config.toml
arch = "vit"
model = "image classifier"
dataset = "fractals drawn by 1,000 iterated function systems, in grey"
train_examples = 147500
image_size = 32
crop_scale_min = 0.8
horizontal_flip = false
translate = 0.12
targets = ["maps"]
num_classes = 4
norm = "layernorm"
norm_position = "pre"
activation = "reglu"
head_dim = 64
fused_qkv = false
bias = "all"
qk_norm = false
parallel_block = false
inner_norm = false
moe = "soft"
drop_path = 0.1
num_experts = 16
moe_every = 1
expert_mlp_ratio = 0.5
slots_per_expert = 2
shared_expert = true
patch_size = [2, 2]
layers = 14
width = 160
positions = "sincos"
pooling = "class_token"
label_smoothing = 0.1
loss = "cross_entropy"
residual_init = "zero_last"
optimizer = "adamw"
lr = 0.0017
beta1 = 0.9
beta2 = 0.999
eps = 1e-10
gradient_noise = 0.3
steps = 11700
batch_size = 64
epochs = 5.1
lr_schedule = "cosine"
final_lr_fraction = 0.01
warmup_steps = 580
weight_decay = 0.1
Rows from block 2, named by matrix and row number. Each number is 128 + 24 x the weight over its row's rms, rounded and kept within 0 to 255. All counts start at 0. After the name is the row's rms in percent of the matrix's.
# fc1: shared expert up (model.blocks.2.mlp.shared.fc1.weight, 80x160), inputs 0-159
fc1.21 099 [109  99 218 172 119 134 118 153 121 183 119 140 176 132 125 165 103 188 105 138 154  65 126 122 156 120 141 107 102 136 130 183 149 131 145 127 162 142 136 108 113  83 147  99 102 134  85 121 104 145 116 156 103  95 172  89 145 124 119 157 120 110 155 111 157 104 113  84 123 128 112 122 104 135 158 138 123  86 115 136 128 130 152 133 125 115 133 160 148 103 107 141 123 102 165 114  83 147  68 128 161 129 137 150 139 140 121 108 164 129 135 117 144 133 124 167 134 122 142 166 108 134 112 107 133 145 119 162 119 144 122 153 159 117 104 118 107 156 129 149 108 150 105 137 134  96 113 150 116  82 142 125 133 126 125 127 127 127 131 103]
fc1.22 109 [145 111 135 132 118 154 123 114 158 119 117 125 107 135 107 169 153 129 120 136 112 152 141 111  97 134 136 111 112 167 136 129 126 108 144 167 173 125 171 117 129 158 123 122 106  80 100 163 122 126 119 161 111 160 143 138 105 119  93  76 149  70 120 135 147 131 127 109 110 111 149 138 168  81 137 118 110 148 172 121 109 184 135 132 167 137 116 155 139 111 103 173 127 127 119 185 152 147 142 158 125 141  95 137 136  88 186 108 122 120 152 106 138 155 125 153 132 133 137 115  94 140 136 150 154 167 114 154 104 163 116 130 133 111 102 148 129 104  90 180 155 111 138 134 138 103 120 108 175 115 100 117 129 109  82  82 151 125 162 105]
fc1.23 105 [105 113 112 174 163 133 150 120 117 116 156 120 167 116  93 137 166 146 131 132 115 160 132 170 147 134 143 136  87 172 126  89 110 103 158 135 134 139 158 110 137 130 128 111 121 103 121 139 154  88 114 132 107 106 148 119 112 122 153 136 127 143 170 120 150  74 127 139  99 140  91 188 130 181 128 175 150 124 142 116 160 156 143 120 137 102  98 107 130 154 106 155 139 168 126  70 148  98 122 141 103 129 129 146 113 165 129 125 102 131 164 159 136 123 138 131 102 161 114  98  95 137 125 154 109 113 119 118 108 140 143 128 166 154 109 124 147 152  82 167 115 177 151 142 154  81 154 138 106 116 143 190 129 155 136 119  97 145 125 107]
fc1.24 102 [167 178 153 177 149 127 143 160 116 129 144 115 133 173 126 113 126  82 129  65 124  92 122 161 134 140 105 142 148 109 181 153 122 144 129 122 114 116 129 120 149  82 113 136 159 125 121 119 153 143 116 133  90 166 114 138 139 181 135 134  94  76 128 112  86 108  73 157 113 119 160 131 123 158 110 127  98 125 117 144 121 100 120 149 134 163 133 114 157 123 141 148  99 154 153 139 117 150 185 131 156 117 131 162 122 122 162 139 108 148 112 124 133 142 123 137 174 116 138 177 135 137 106 162 101 107 186 129 116 155 149 164 111 100 109  96 118 134 122 117 137 120 185  85 120 112 143 119 109 104 117 122 118 138 155 108 139 129 153 148]
fc1.25 101 [125  91 126 151 142 146 156  96 128 122 139 115 112 125 130 147  94 108 121 174 109 141 126 123 146 135 127  97 113 176 106 136 181 142 168  93 134 138 103 145 156 129 159 105 119 120 139 101  97  74 113 143 108  78 154 159 140 116 139 162 103 177 113 169 205 141 123 132 135 110 143 115 169 124 156 113  85  97 136 120 151 126 147 160 127 138 117 183  89 162 138 121 114 104 111  93 121 148 130 144 157  56 121 158 119 123 101 118 141 137 116 131 152 128 132 142 126 115 119 100 139 106 119 131 122 110 169 131 133 125 150 134 139 104 130 145 129  79  99 125 148 135  87 123 119  90 144 144  92 103 148 134 174 146 138 120 102 147  91 125]
fc1.26 095 [118 169 149 104 160  58 116 110 148 138 115 150 149 119 123 121 138 106 130 152 163 104 136 109 156 114  87 121 121 124  90 137  85 171 135 138 150  70 128 127 138 136 129 107  98  90  94 114 135 118  85 100 110 164 141 141  97 146 139 125 121  91 121 121  97 121 106 122 160 121 115 157 109 127 151 152 101 108 117 149 151 110 123 160 113 114  96 161 114 125 141 117 149  99  96 162 118 178  97 145 163 109 129 118 111 138 134 171 110  88 155 143 206 125  87 164 131 156  89 128 133 143 127 133 128 136 157 103 116 121  97 140  90 125 128 142  96  98 136 130 110 160 152 128 134  99 138  97 111 125 139  88 126 107 120  93 164 139 145 143]
fc1.27 084 [117 106 149 129 156 116 133 133 115 156 143 132 171 161 125 128 124 143 155 130 103 123 108 151 134 139 123 125 148 157 145 141 153 139 131 149 119  88 132 124 135 148 149  95 151  82 125 112 102 106 112 146 126  82 105 179 100 142 134 153  97  88  83  97 167  82 117 147 115 113 148 142  92 128 125 155 116  98  73 123 147 142 126 107 116  72 118 163  97 156 125 145 137 117  91 129 130 113 130 164  91 125 127 127 119  87 186 110 130 140 107 124 165 133 155 164 137 151 102 124 170 105 162 140 153 147 108 134 103 151 156 123  92 141 109 114  93 114 109 139 157 162 121 124 106 119 109  93 118 117 125  74 163  97 146 139 131 108 165  76]
fc1.28 094 [132 111 156 171 183 116 147 135  90  84 130  56 173 113 127 141 136 117 137 117 151  90 119 150  90 114 126 141 103 119 140 115  91 123 142 109 116 114 138 139 161 148 102 120 128 149 145  74 103 135  99 121 107 119 134 113 109 159 139 114 114 137 146 127 148  96 131 126 151 150 154 115 113  98 147  86 105 132 127  85 127 102 131 173 143  93 107 105 107 100 115 146 119 121 150 131 163 143 123 141 110  82  58 182  91 132 140 150 112  95 143 127 124 125 130 116 140 140 104 123  79  84 146 130 128 139  73 136 133 122 159 110 134 140 111 145 110  87 115 127 112 139 118 136 139  68 126 129 133  94 151  94 156 110 131 154 113 114 122 166]